From a checkpoint of a small self-supervised image encoder: adamw at rate 0.002, 9800 steps.
Rows from block 2 of a small self-supervised image encoder, named by matrix and row number. Rows with one number belong to one neuron. Each number is 128 + 32 x the weight over its row's rms, rounded and kept within 0 to 255. All counts start at 0. After the name is the row's rms in percent of the matrix's.
After each neuron's rows are labels from the 100 images, of 14848, where the neuron reaches its highest value: "strongest on" is what is common among them; "colour at peak" is the nearest of a few named colours to the mean colour under the peak. Only what is clearly more common there than usual is listed. The data: procedural textures in two colours, tilted and lit. In brackets: how many of the 100, against the usual share in percent.
# fc1: MLP up (model.blocks.2.mlp.fc1.weight, 960x160), inputs 0-53
# fc2: MLP down (model.blocks.2.mlp.fc2.weight, 160x960, transposed), outputs 0-53

fc1.353 037 [ 87 120 133 114 170 175 124  91 127 111  85 114 124 163 191 145 153 142 175 143 142 139 157  67 144 172 134  88 160 172  97 161 169 161 164 112 183 171 139 132  78 135 124 179 103 135 131  66  98 140 159 124 170  94]
fc2.353 023 [107 129 142 115 140  89 156 110 201 184 122  51 129 111  77  43 118 183 117 122 132 113 120 155 150 152  93 151 126 120 107 133 140  54 109 120  66 125  93 106 157 170 107 103 124 112 144 169 142 157  85 137 126  98]
strongest on: white (70 vs 16.9); green (60 vs 16.9); pattern colour: white (38 vs 8.5); pattern colour: green (35 vs 8.7)
colour at peak: grey (67 vs 22.5)

fc1.365 083 [171 121 110 102 139 199 140 140 148  66 123 151 112 166 203  48 114 132 112  81 114 129 109 111  79 132 134 113  94 153 131 107 125 134 164 145 142 157 151 117  93 125 106 101 140 117 121 111 142 107 146 121 169 108]
fc2.365 064 [ 94 123  40 171 168 183 130  85 109 163  90  38  95  95 114 165 128  89  69 109 153 167  95 164 142 109 115  96 105 114 148  81 137 147 131  88 150 147 151  31 114 139  88 192 137 126 124 147 142 144  98 141 156 139]
strongest on: red (99 vs 16.3); green (89 vs 16.9); pattern colour: red (63 vs 8); ground colour: green (56 vs 8.2)
colour at peak: brown (84 vs 20.2)

fc1.68 034 [108 160 136 130  96 163  97 130 144 101 139 132  96 165 142 127  79 128 174 123 133 138 140 132 118 117  80 155 162 121 125  80  97 164 136 159 127 177 137 102 121 178 157  65 163 149 155  66  98 115 194  97 141 101]
fc2.68 021 [ 60 141  95  72 191 105 110 113 115 208 155  38 169 121  99 130 141 140  76 118 141 147 100 193 141 100 172  96 152 115 152  70  95 127  86 106 126 121 167  86 112 158 117 187 129 150  94 131 116 153  91 200 178 160]
strongest on: teal (98 vs 16.2); pattern colour: teal (49 vs 7.9); ground colour: teal (49 vs 8.2); brown (44 vs 16.8)
colour at peak: green (34 vs 9.6)

fc1.143 141 [115 130 145 116 119 167 194  94  97 106 144  90  71 120 160 177 128 108 154 161 135 123  86  68  41 175 145 102 168 111 124  73  95  81 120 180 101 172 116  54 118 140  76 130 121 153 169 133  99  82 150 152  97 112]
fc2.143 153 [ 98 128 143  79  98 191  74 191 104 153 157 177 177  97  92 199 131 136 123 109 135 112  89  90 127 119 141 139 172 144 110  94 133 150 139 121 145 162 118  76 111 100 105 161 157 145 111 107 152 124 114 114 153 118]
strongest on: pink (94 vs 16.4); ground colour: pink (53 vs 8.3); grey (41 vs 16.6); pattern colour: pink (41 vs 8)
colour at peak: grey (54 vs 22.5); pink (30 vs 9.8)

fc1.334 035 [125 126 161  91 125 179 146 177 153  63  79 170  88 138 130 131 106 158 104 177 103 178 166 160 126 119 101  87  97 132 108 133 112 102 148 172 119 114  70 101  89 104 127 144 140 154  85 116 172  94 164 110 120 158]
fc2.334 019 [ 83 113 125  91 246  87 124 106 128 169 156  62 122 138 124  63 128 126  90 177 154  83  67 170  68 153 158 133 149 137 138 159  75 153 130 143 125 110 196 124 128  93 132  95 162  69 134 153 180 172  91 161 101 192]
strongest on: black (100 vs 17.1); ground colour: black (64 vs 8.7); blue (61 vs 16.5); pattern colour: blue (36 vs 8.2)
colour at peak: blue (44 vs 6.4)

fc1.332 085 [ 95 147 145  83 132 122 117 160 122 174 140 183 163 153 172  77 146  97 179 113 147  89 129 129 169 102 123 125  64  87 128 132 132 134 149 166 163 123 130 194 116 102 109 104 141 124 147  72 127 122 110 102 171 110]
fc2.332 073 [148 146 177  98 162  74 115  94 113 145 123 191 174 125 158 130  90 116 144 132 143 101 102 160 132 145 152 154 108  31 118 142 130 119 120  67 216  69 167 153 117 166 129 134 179 125 159 102 106 115 166 141 156 107]
strongest on: blue (95 vs 16.5); black (91 vs 17.1); pattern colour: blue (49 vs 8.2); ground colour: black (47 vs 8.7)
colour at peak: blue (63 vs 6.4)

fc1.510 036 [ 74 116  87  92 135 210 171 137 167  75 113 169 116 145 158  87 150 130 138 130 117 136 155 153  94 124  88  98 150 115  87 135 106  91 129 112 106 121 111 104 158 134 166 151 142  73 152 117 102 104 169  95 150 135]
fc2.510 023 [152 148 145 161 128  95 160 159 167 173 156  82 130  94  87  96 106 172 157 176 104 113 129 107  64 198 117 134 142 125 110 162 108 106 110  88 106 148 137 149 129 106  97 131 146 130 159 126  80 123  56 177  96  96]
strongest on: blue (100 vs 16.5); black (97 vs 17.1); pattern colour: blue (57 vs 8.2); ground colour: black (54 vs 8.7)
colour at peak: blue (65 vs 6.4)

fc1.404 063 [109 144 119  65 166 176 142 113 122 110 121 178  85 189 218 109 171 120 129 158 113 141 114 104  98 125 135  76 162  91  74  95 175 157 141  89 105 129 113 142 116 138 180 186 108  88 116 120 173 144 188  68 160 100]
fc2.404 055 [129 165 164 152 195  69 136  70 205 177 140 211 143  76 143 135 142 124 131 170 130 113 141 147 139 157  99 122 149  61 161 196 114  69 106  65 133 166  88 142  93 134 172 136  96 138 165 119 110  86 124  88  62 155]
strongest on: green (100 vs 16.9); red (78 vs 16.3); pattern colour: green (77 vs 8.7); ground colour: red (58 vs 8.3)
colour at peak: brown (48 vs 20.2); green (37 vs 9.6)

fc1.499 034 [148 147 124 130 120 188 108 149 114 153 167 138 125 164 149 101 169  79 148 109  67 140  83  85 148 140 160  94 165 124  81 148 164 205  91 114 187 120  79 109 160 175 153  99 106 135 117 121 152 100 161  85 122 129]
fc2.499 016 [160 100 118 161 135 111  84 114 149 149  76  85 107 125  79 167 126 169 158 124 141 127  95 159 182 162 116  78 118 131  66 113 155 114  97 173  71 180 170 105 110  92 112 156 170 104 125 146 164 129 122 132 159 135]
strongest on: black (88 vs 17.1); blue (80 vs 16.5); ground colour: black (54 vs 8.7); pattern colour: blue (47 vs 8.2)
colour at peak: blue (53 vs 6.4)

fc1.45 129 [126 104 127  94 116 121  72 141  81 148  85  86 152 150 184 115  94  61  89 104 104  86 131 139 136 109 146 126 121  60 139 110  99 118 133  81 139  99 160 128 131 183 185 191 175 118 190 139 112 180 182  77 132 159]
fc2.45 139 [ 96  97  85 156 105 111 181 149 177  82 169 169  87 148 104 162 163 178 153 130 179 128  89 130 102 132 136 107 175 132 173 165 102 119 106 141 113 168 126  82  96  95  80 100 117 180 163 141 132 115 137 142  83  55]
strongest on: red (59 vs 16.3); orange (57 vs 17.1); yellow (42 vs 16.9); pattern colour: red (39 vs 8)
colour at peak: orange (44 vs 7.1)

fc1.37 068 [115  92 100  97 112 115 173 108  81  64 115 128 105 213 185 138 126  99 169 138 143 127 111 107 139 123 114  86 144 159  94 166  59 141  99 126 140 158 109 108 115 152 106  90 161  99 158 113 135 161 165 160  76  98]
fc2.37 055 [ 66 128 162  99 163 134 132  96 156 175 118 131 187 110  95 113 109 180 115  87 132 126 104 179  96 149 141  87 112 111 137 110 156 136 168 161 147 109  71 124 157 129 171 147 144 197  81 122 180 137  68  88 156  90]
strongest on: pink (92 vs 16.4); red (91 vs 16.3); pattern colour: pink (63 vs 8); ground colour: red (63 vs 8.3)
colour at peak: red (44 vs 5); pink (34 vs 9.8)

fc1.300 048 [156 101 159  58  98 145 163 112 143 127 133 133 131 113 163 122 134  90  97  97  79 108 132 130 130  96 100 103  81 111  89  59 124 145  68 146  98 168 164 138 133 116  90 130 172 124 161 105 139 170 154 133 194 118]
fc2.300 039 [120 136 116 161 104  78 160  87 113  93 162  96 102 114  84 132 119 154 113 203 121 142 129 124 101 126 106  93 116 161 105 132  91 145 116 191 114 153 126 144 166 118 115 104 129  95  58 164 129  99 116 189 161 179]
strongest on: yellow (84 vs 16.9); black (72 vs 17.1); pattern colour: yellow (59 vs 8.5); ground colour: black (49 vs 8.7)
colour at peak: brown (54 vs 20.2)

fc1.207 114 [ 90 149 104  70 184 195 109 148  97 141 112 132 125 208 202  59 172 133  80 116  90 114 117 130 168 114 111 126 158 121 130 115  90 119 151 147 164  83 159 143 115  86  77 156 115 103 137 125 159 150 158 115 165 104]
fc2.207 108 [107 128  97 133 145 161 166  77 113 144 161 127 164  72 145 135 136 114  94 154 109  95 134 148  90 177 161 142 123 122 170 195 134 124 116  74  96 150 107 101 140 157 116 165  56  99  87 168 162 104 140 126  90 111]
strongest on: green (99 vs 16.9); ground colour: green (56 vs 8.2); grey (46 vs 16.6); white (44 vs 16.9)
colour at peak: grey (63 vs 22.5); green (30 vs 9.6)

fc1.569 155 [144 136  87 129 126 135 162 106 154  62 119 213 137 112 195 139 101 114 110  71  55 119 197 164 104 134 119 127 138  97 113 142 177 132  70  79 170 181 101 120  82 151 134 153 108 100 143 118 119 156 141 127 120 134]
fc2.569 151 [106 151 100  82 149 157 142 113  87 185 132  93 110  86 151 126 113  82  79 133 160  68 159 105 103 153 160 148 109  69 132  84 183 133 144  70  85 110 151 140 139 167 174 200 150  91 188 156 160 136 123  68  91 168]
strongest on: orange (80 vs 17.1); grey (57 vs 16.6); pattern colour: orange (43 vs 8.8); ground colour: orange (37 vs 8.3)
colour at peak: grey (56 vs 22.5)

fc1.590 128 [150 105  94 125 135 142 140  90 103  12 157 178 124 172 222 126 103 108 150 114  38 124 151 135 106 156 114 119 126 128 122 141  91 179 151  90 108 154  95 141 104 114 122 135 123  83 154 119 113 134 154 134  94 127]
fc2.590 136 [107 116 167  41 127 121 149 118 155 169 100  48 160 111 104 148 123 123 100 101 171  92 113 168  70 133 180 136  93 122 134 127 137 151 150 101 111  95 109 122 133 144 174 159 178 151 136 149 185 157  88  97 151 131]
strongest on: red (100 vs 16.3); pink (70 vs 16.4); ground colour: red (66 vs 8.3); pattern colour: pink (44 vs 8)
colour at peak: red (41 vs 5); pink (35 vs 9.8)

fc1.113 172 [164 133  91 128 105 144 141 128 101 135 138 131 115 157 152  85 108  92 156 134 143 141 107 138 141 144 108  58 102 130 103 130 125 174 182 141 155 107  71  65 157 142 170 124 122 131 161  52 142 144 149  92 111  97]
fc2.113 188 [163 148 114  95  93 105  92 161 141 143 174 137 186 130 137  84 125  92 172 105 103 125 113 123 155  55 179 150 163 137 162 100  95 160 163 100 150 117 109 130 104  97 127 174 128 157 108 119 114 138 156 118  99 122]
strongest on: orange (82 vs 17.1); purple (64 vs 16.6); pattern colour: orange (44 vs 8.8); ground colour: orange (38 vs 8.3)
colour at peak: orange (60 vs 7.1)

fc1.294 048 [161 112 156  96 169 126 119 106  90  91  77 154  96 125 141  90 146  75 129 101  52 162 135  87  89  73  89 114 106 120  95  89 143 178 140 109 143 112 116 114  92 144 107 118 170 115 103 140 122 114 185 146 142 150]
fc2.294 035 [ 89 183 100 144 178 117 147 140 113 186 121  69 103  85  73  78 159 117 121 115 195 139  97 135 141 126 124 123 114 133 140 104 117 122  94 158 102 105 137 137 103 122 136 140 126 162 167 136 170 193  64 141 218 140]
strongest on: black (98 vs 17.1); ground colour: black (64 vs 8.7); blue (63 vs 16.5); pattern colour: blue (38 vs 8.2)
colour at peak: blue (38 vs 6.4)

fc1.301 035 [ 86 119  91  76 122 115 128  89 144  86 149  97 185 192 190 127 143  78 187 107  92  82 135 103 114 128  91  70 125 135 159  91 112 141 140 131 118 135 162  93 158 161 100  78 113 110  86  70 142 139 152 114 140 144]
fc2.301 015 [140 170 103 111 148  73 111 128 174 160 104 110 155 154 127 128  91 154  42 106 101 108 124 103 113 132 210 144 124 147 205 102 211 143  87  56 119  99 109 153  83 126 198 139 130 149 134 148  97 103  94  83 104 122]
strongest on: white (63 vs 16.9); pattern colour: white (50 vs 8.5); pink (36 vs 16.4)
colour at peak: grey (60 vs 22.5)

fc1.279 036 [122 129 151  59  84 113  90 146  82 120  99 157  81 103 144 135 112  82 179 101 119 124 131 156 118 113 128 129 119 107 124  95  99 156 109 113 100 167 120 108  64 165 101 131 144 109 125  71 138 139  96  70 118 111]
fc2.279 016 [104 188 152 129 185  52 154 107 141  81 169 106 128 115  57 169 148 165 104 127 134 182 179 133 125 125 111 125 133 133 161 158  53 142 126 172 120 117  88 121 146 107 148 132 170  93 131 128 141 152  84 172 151 171]
strongest on: yellow (90 vs 16.9); pattern colour: yellow (60 vs 8.5); black (53 vs 17.1); ground colour: black (32 vs 8.7)
colour at peak: brown (48 vs 20.2); yellow (28 vs 4.2)

fc1.415 050 [168 138 108 102 142 164 160 146  88  87 149 127  99 128 209 158 117  76 114  81 123 105 103 110  73  73 161  97 154 110 110  84 140 112 113 105 158 186 147 120 132 130 116 146 172 148 122 116 148 129 167 129 168 152]
fc2.415 035 [ 92 103  89  79 121 100  70 172 119 168  95 152 165 165  79 165  88 171 121  89 121 126 150 106 192 124 123 105 140 168  91 114 150 162 136 167 145  82  92 101 138 103 127  77 174 155  68 105 143 114 113  94 132 132]
strongest on: blue (75 vs 16.5); purple (52 vs 16.6); pattern colour: blue (43 vs 8.2); ground colour: blue (32 vs 8.3)
colour at peak: blue (45 vs 6.4); purple (31 vs 7.4)

fc1.438 035 [138 109 173 159 138 172 183 140 134 154 140 172  78 165 153 103 118 121 150 130  86 156  94 103 146 133  71 174 141 156  54  94  92 161 104  94 139 173  65  67  89 141 165 168 142  74 100 125 117 105 123 120 103  85]
fc2.438 017 [109 171 133  77 178 130 154 194 147 107 166 135 185 123 132 104 114 158 136 166 156 133 157 162  93 211  96 102 123 173 128 123 141 133 138 157 142  71  94 124  82 121 167  73 104 108  95 167 121 201 162 217  72 139]
strongest on: yellow (97 vs 16.9); black (78 vs 17.1); pattern colour: yellow (58 vs 8.5); ground colour: black (44 vs 8.7)
colour at peak: yellow (41 vs 4.2)

fc1.247 035 [146 110 179  85 109 173 106 164 145  99 151 160 153 139 126  79 151 100 133 125  83  85  94 119  93 134  89  93 148 156  88 127 102 111 123 171 164 138 129 165 153 159 125 174  90 167  90 128 103 164 143 153 166 149]
fc2.247 016 [ 98 139 127 157 117 175 156 167 121 124 120 105  79  86  90 165  73 170 159 115 175 111 157 124 153 172 108 133 121 104 159 126 106 111 184 118 123 126  98 113 112 116 193 207  84 149 182  94 115 147 152 140 131 107]
strongest on: green (100 vs 16.9); pattern colour: green (56 vs 8.7); ground colour: green (44 vs 8.2); white (42 vs 16.9)
colour at peak: grey (46 vs 22.5); green (27 vs 9.6)

fc1.333 037 [155 170 107 150 140 166 102 156 150 135  74 163 155 153 183 125 123  63 136 151 127 110 151 106 143 127 122 125 115 155  98  89  96 104 100 154 133 115 140 126 145 104 113 157 152 114 163  88 103 171 200  79 110 114]
fc2.333 019 [ 61 147 106 114 139 103 102 128 119 132 116  97 188 137  86 186 123  91  82 113 159 111 103 143  79  77 147 190  82 124 178 113 135 145 108 125 148 102 138 119 137 170 139 148 126 162 116 180 129 121 104 160 141 155]
strongest on: black (86 vs 17.1); red (60 vs 16.3); ground colour: black (54 vs 8.7); pattern colour: red (36 vs 8)
colour at peak: black (56 vs 3.7)

fc1.78 140 [138 140  87 153 110 110 175 145 147  58 136 179 126 118 157 134  88  97 127 126  89 114 112 142 132 134  76 132 176 151  63 148 146 145 108 140 157 194  94 100  91 111  77 130  70 116 145 139 113 158 144 156 123 138]
fc2.78 149 [ 72 165 134  33 165 165 126  84 107 163 142 102 130 120 137 158 123 148  65 104 159  97 175  95 105 156 213 121 154  85 159  91 129 107 131  97  82  76 151 182 149 171 170 174 174 125 155 124 132 138  90  88 157 117]
strongest on: pink (86 vs 16.4); ground colour: pink (47 vs 8.3); pattern colour: pink (39 vs 8); grey (36 vs 16.6)
colour at peak: pink (58 vs 9.8)

fc1.115 124 [140 139 119  94 116 112 144 150  76  95  87  99  74 104 131 120 132  94 163 123 123 131  91 118  97 111 100 119 103 157 109 112  87  92 111 213 135 120 178 112 113 150  91 148 205  93 134 137 136 109 144 167 143 165]
fc2.115 112 [128 139 218 166 115 133  76 114 140 115 111 110 167 108  44 130 168 144 183 180 104 194 114 104 164 110  64 116 107 163 143 118 119 117 122 188  73 121 121 106 139  86 216  82 190 102 105 155 131  89 134 147 173 198]
strongest on: green (100 vs 16.9); ground colour: green (73 vs 8.2); white (53 vs 16.9); pink (42 vs 16.4)
colour at peak: grey (80 vs 22.5)

fc1.716 039 [154  86 160  63 125 177 135 165 152 162 122 100 141 181 135 106 139 134  87 161 138 146 120  94 171 185 116  92 161 117 130  89  89  73 129  90 148 110  88  91 172 124 148 219 120  75 106 114 170 173 135 124 141 108]
fc2.716 028 [132 113 100  95 166 130 103 122  95 127 135 105 146 165 164 136 111 135 151 189 109 115 149 152 113 184 112 121 182 105 158 154 106 176 111  65  97  68 148  99  54  84 121  81 167 149 144 173 129 137 117 174  97 145]
strongest on: brown (52 vs 16.8); purple (51 vs 16.6); ground colour: purple (32 vs 8.5); pattern colour: brown (29 vs 8.6)
colour at peak: brown (44 vs 20.2)

fc1.374 061 [ 43 128 151  82 105 143 158 102  65  78  94 138 126 162 184 124 143 132 179 138 126 153  92 114 150 106 125 150  82 123  79 107  96 121 165 207 142 128 181 139 104  96 133 153 166  88  66 100 140 113 187 118 153 160]
fc2.374 050 [189  90 148 173 132 100 141 138 200  97 160 125 148 130 145  75  95 173 151 137  76  89 138 154 101  89 119 127 190 102 136 138 157 117  99 102 150  62 102 184 166 116 102 116 139 127 109 131  89 123 102 173  90 114]
strongest on: black (86 vs 17.1); blue (84 vs 16.5); ground colour: black (47 vs 8.7); pattern colour: blue (45 vs 8.2)
colour at peak: blue (62 vs 6.4)

fc1.435 034 [152 162 152 125 116 152 129 123 104 136  95 144 138 151 200 153 141 124 194 113 131 111  81 179 109 129 160 118 115 144 120  86 147 140 106  61 100 127  96  88 114 131 119 136 141  94 126  64  89 146 104 144 128  93]
fc2.435 018 [127  83  74 147 109 127 152 127 104 120 154 161 112  98 134 169 118 136 135  87 109 140 149 125 157 133 112 140 178 115 151 161  45 118  81 114 127 129 129 129 115  80  75 124  89 133 119 158  83 157 170 132 111  97]
strongest on: blue (89 vs 16.5); black (65 vs 17.1); pattern colour: blue (53 vs 8.2); ground colour: blue (36 vs 8.3)
colour at peak: blue (44 vs 6.4)

fc1.524 162 [107 137 124 149 100 121  97 126 130  73 107 131  83 206 139  74 119 107 138 147 109 126 125 136 157 133 152  58 130 171  66 141 122 136 157 166 126 157  98 167 135  96 100  87 100 159  95  83 111  93 158 135 158 119]
fc2.524 176 [114   7 137 114  80 161  98 124 127 115 114 129 144 120 108 103 129 152 132 120 107 101 126 160 161 152 112 139 164 123 138 158  63 150  92  75 123 111 147 127  95 162 154  94 126 172 149 162 153 145 151 100 115  73]
strongest on: purple (77 vs 16.6); grey (65 vs 16.6); pattern colour: purple (48 vs 8.1); ground colour: grey (39 vs 8.4)
colour at peak: grey (49 vs 22.5); pink (28 vs 9.8)

fc1.432 075 [133  74 144  90 121 135 159 155 133 161 159 115 133 171 153 132 141  95 191 136 104 124  76 148 141 119 122  81 107 136 133 149  81 165  90 126 137 147  79  66 133 149 147 136 111  88 150  89 148 173 139 128 103  82]
fc2.432 065 [154 173 111 101 129 152 109 132  89  98 139 129 170 150 151  67 133 104 132  79 117 104 124 128 120 121 200 105 182 141 164 108 123 165 157 104 156  71 130 177  97  78 141 166 164 201 123 122 153  88 132 130 111 126]
strongest on: orange (57 vs 17.1); purple (47 vs 16.6); yellow (43 vs 16.9); ground colour: orange (33 vs 8.3)
colour at peak: orange (48 vs 7.1); yellow (35 vs 4.2)

fc1.231 154 [167 125 123 146  91 150 164 112  58 116  85 100  57 143 162 131 128  87 164 152 155 109 160 153 142 161 123  93 122 107 119 137  98 102  77 136 123 127  94 116  86 155 133 130  95 170 169  60 112 132 126 138 148 163]
fc2.231 164 [ 46 147 112 110 139 115  66 144  95 150 113 145 158 135 125 156 111 151 126 137 133 103  75 143 120 163 146  84 176 174  98 113 125 141 165 180 142 116  77 111 131 104 159 129 148 114  78  88 216 103 113  97 149 145]
strongest on: blue (63 vs 16.5); teal (38 vs 16.2); ground colour: blue (38 vs 8.3); red (36 vs 16.3)
colour at peak: blue (33 vs 6.4)

fc1.665 138 [100 171  99 130 105 113 191 136 145  62 134 199 126 124 157 161 113 132 164 118 102 142 131 129 132 172  79 100 163 159 106 158 117 157 157 132 185 168  82  89 112  93  90  99  69 125  90 111 119 134 152 158 135  95]
fc2.665 145 [109 157  97 108 173 132 130 110 101 147 148 125 144 129 130 128 138 146 117  87 155 116 125 119 106 127 209 119 130  86 155 119  71 101  91 123 115 125 151 201 130 166 150 197 131 125 152 144 154 140 110 138 143 115]
strongest on: pink (85 vs 16.4); ground colour: pink (45 vs 8.3); pattern colour: pink (40 vs 8)
colour at peak: pink (59 vs 9.8)

fc1.273 101 [164  86 131 138 145 161 110 101 123 176 145 109  90 103 157 141 123  74 169 167 127  54 136 134 187 103  83 116  91 108 100 138 155 157  97  92 140 100  71 138 121 146  87  84 119 115 115 124 145 177 190 143 105  74]
fc2.273 103 [110 141 160  63 118 100  79 126 206 122 154  89 105 194 139 112 135 117 131 147 114 127  94 163 111 109 184 122 185 100 110 113 115 128 140  94  97  97 197 150  98 123 104 147 187 160 152 106 149 126 136 149 215 140]
strongest on: yellow (65 vs 16.9); purple (51 vs 16.6); pattern colour: yellow (46 vs 8.5); ground colour: purple (33 vs 8.5)
colour at peak: yellow (31 vs 4.2)

fc1.469 033 [157 134 135  82 159 207 176 138 154 140 108 176 172 149 177 150 164  98 124 178 104 159 136  67 101 163  94  78 131 135 159 163  83 142  99 102 175 129  68 155  87 154  97 137 175 155 104 104 101 122 102  78  97 185]
fc2.469 020 [134 193 157 182 134 127  74 107 119  74 104 105 126 127 130  98  77 147 155 146 136 107 108 166 105 207 107 106 102 125  60 152 139 100 153 115 133  89 154 102 157 106 144 119 183 126 213 153  87 112 137 169 132 115]
strongest on: white (73 vs 16.9); pattern colour: white (67 vs 8.5); ground colour: red (28 vs 8.3); ground colour: brown (27 vs 8.2)
colour at peak: grey (46 vs 22.5)

fc1.50 080 [152 117 152  90 124 108 135  99 148  61 109 152 124 130 205 162 132  89 174 141  63  87 141 123 128 134  90 136  80 118  52 120 112 158 113 134 129 114 137 131 142 154 130 180 167  93 118 103 168 153 182 153 135 155]
fc2.50 063 [ 96 167  91  86 157 127 149 165 120 113 151  81 156  93  96  85 136 165  62 111 134 141  90 136 103 133 123 142 141 140  98 111 157 168 115 167 104  98 116 183 112 111 158 168 151 105  69 170 152 154 119 135 151 115]
strongest on: brown (80 vs 16.8); pink (74 vs 16.4); ground colour: brown (66 vs 8.2); pattern colour: pink (60 vs 8)
colour at peak: grey (56 vs 22.5)

fc1.759 041 [133 147 125 114 159 138 137  88  85  93 131 112  79 178 179 159 116 146 151 144  84  83 146 114 155 149  90 145  87 111 129  91 144 149  95 127 164 111 153 166 168 129  71 137 142  69 103 172 114 118  75 125 106  94]
fc2.759 024 [182 145 122 125 152 172 164  83 141  70  42 123 138 102 137 122 100 130 107 113 164 190 176 110  97 135 154  90 122 125  98 120 108  63 131  89 133 149 199 111 104 128 130 173 135 169  95 139  82  96 142 156 143 152]
strongest on: pink (81 vs 16.4); teal (73 vs 16.2); ground colour: pink (47 vs 8.3); pattern colour: teal (43 vs 7.9)
colour at peak: grey (45 vs 22.5); pink (40 vs 9.8)

fc1.501 060 [144 150 134 124 116 101 145  99 135  41  78 116  95 134 187 125 159  84 161 145  90 110 113 102 146 121 106 135 121 143  57 147 106 166  85 115 127 175 125 152 162 155 138 180 167  73 157 114 181 131 155 124 126 136]
fc2.501 039 [121 140  83  93 129 119 126 190 125 105 156  75 128 123 110  94 144 126  85  94 124  93  64 152 102 115 154 125 161 147 111 107 149 116 114 124 108 107 117 203  91 111 128 158 118 132  97 158 133  96 127 158 165  92]
strongest on: pink (66 vs 16.4); brown (56 vs 16.8); pattern colour: pink (52 vs 8); ground colour: brown (49 vs 8.2)
colour at peak: grey (49 vs 22.5)

fc1.414 035 [103 108 127 136 109 179 161  92  97 113 130 111 104 190 104 101 179  97 166 135  59 104 108  95 138 118 113 162 124  70 174  86 114 134 128 112 165 155 106 149  82 123 146 101 118 126 114 118 110 152 155  87 156  98]
fc2.414 018 [ 90 172 167 164 138  63 127 160 154  92 140 130 145 103  79 152 110 192 174 131 112 133  41 115 149 148 125  72 139 146 128 113 160 122 116 162 159 101  87  99  91 112 130 120 112 162 145 151 146  94 135  97 138 158]
strongest on: green (93 vs 16.9); yellow (88 vs 16.9); ground colour: green (49 vs 8.2); pattern colour: yellow (46 vs 8.5)
colour at peak: yellow (50 vs 4.2); green (28 vs 9.6)

fc1.335 040 [172 121 118 118 134 166 128 153 106  90 127 189 138  75 208 169 165 128 119 123  97 143 164 136 112 141 114 111  92 108 161 150 101  89 155  77 152 187  83  87 161 173 127 114 176  82 106 160 153 130 125  96 132 131]
fc2.335 023 [116 146 120 140 138  33 126 100  91 184 108 138 138  93 132 141  97 102  99 162 118 120  97 107 106 185 134 124 114 103 165 189 109 145  93 111  98 131 149 163  70 139 117 168 172 159 170 191 116  81 128 122  95 184]
strongest on: orange (46 vs 17.1); white (39 vs 16.9); teal (38 vs 16.2); pattern colour: white (33 vs 8.5)
colour at peak: grey (45 vs 22.5)

fc1.698 034 [131  79  78 103 150 117 110 146 137 113 108 168  98 152 196 126 118 143  93 128 128 152 105  95 144 180 102 103  95 122 125 113 112 100 165 170 181 114  97 177  97 114  99 125 130 171  87  80 105 173 175 104 180  74]
fc2.698 016 [140 154  70 112  97 170 135 132 133 147 153 107 132  87 158  55  72  67 107  94 113  86  95 104 113 172 110 175 156 115 151 167 162 168 130 149 116  78 101 175 148 112 155 173 147 108 169 136 143 150  78 115  69 138]
strongest on: black (64 vs 17.1); pink (47 vs 16.4); ground colour: black (46 vs 8.7); purple (43 vs 16.6)
colour at peak: brown (45 vs 20.2)

fc1.149 130 [144 153 157 131  80 140 116 114 131  46 118 150 127 197 127  68 135 136 167 135 102 140 150 164 185 127 117  72 147 157  70 140  99 190 141 147 125 108  94 160 147 107 121  91 143 151 112  90 114  99 117 142 185 115]
fc2.149 119 [ 92  48 160  77 105 178 101 108 121 100 107 145 147 131 123 143 173 188 139 112 108 155 108 141 154 163  83 135 189 116 151  94  72 154  89  91  72  93 141  94  67 148 160  96 137 196  96 168 158 172 141  79 144  66]
strongest on: teal (65 vs 16.2); ground colour: teal (34 vs 8.2); pattern colour: teal (31 vs 7.9)
colour at peak: grey (45 vs 22.5); green (28 vs 9.6)

fc1.330 158 [119 126 120 148  91 124 104 134 117  65  90 120  94 208 145  78 136 110 152 143 101 124 144 165 186 123 146  67 134 160  58 148  97 143 122 149 140 141 113 160 129  99 117 104 123 159 100  80 128  94 159 137 169 117]
fc2.330 163 [104  29 162 107  89 176  82 118 116 107 122 137 149 131 120 112 163 163 128 119 100 125 129 160 155 159  97 148 171 117 133 143  54 169  97  80 104  94 141 116  80 158 156  89 135 177 131 153 166 150 138  88 128  69]
strongest on: purple (68 vs 16.6); grey (57 vs 16.6); pattern colour: purple (45 vs 8.1); ground colour: grey (34 vs 8.4)
colour at peak: grey (46 vs 22.5)

fc1.0 098 [ 85 117 105  69  82 141 173 114 148 131  88 149 145 166 175 119  96 135 113 108 130  90 130  83 117 157 144 133 143 130  20  89 157 205 157 163 168 142  79 164 121  97 153 111 151  55  76 100 185 162 160 105 136 122]
fc2.0 091 [ 91 176 167  89 119 150 158 167 181 124 124 126 114  93 100  83 109 174 180 117 128 131 118  71 143 162  96 160 142  72 105  91 116 117 147 115 107 126 101  94 105  80  93 140 117 160 193 128 116  98 113 151  83 116]
strongest on: pink (89 vs 16.4); teal (48 vs 16.2); pattern colour: pink (46 vs 8); ground colour: pink (43 vs 8.3)
colour at peak: pink (32 vs 9.8)

fc1.356 128 [119 139 139  22 136 213 133 102 109 115  44 103 134 145 138 113 145 150  99 119 132 119 107 120 106 135 180 120 121  85 136  99 108 103 108 161 119 152 153 102 114 157 163 132 126 129 140 126 188 135 204 110 130 158]
fc2.356 143 [145 153 158 168 129  28 110 143 177 113 175 159 130 114 150 122 122 158 102 116 124 113 144 146 113 152 107 115 117 138 152 168 129 117 143  90 140 103 121 172  88 143 145 141 182 104 157 154  75 102 112 133 162  95]
strongest on: purple (97 vs 16.6); green (71 vs 16.9); ground colour: purple (59 vs 8.5); pattern colour: green (48 vs 8.7)
colour at peak: grey (54 vs 22.5)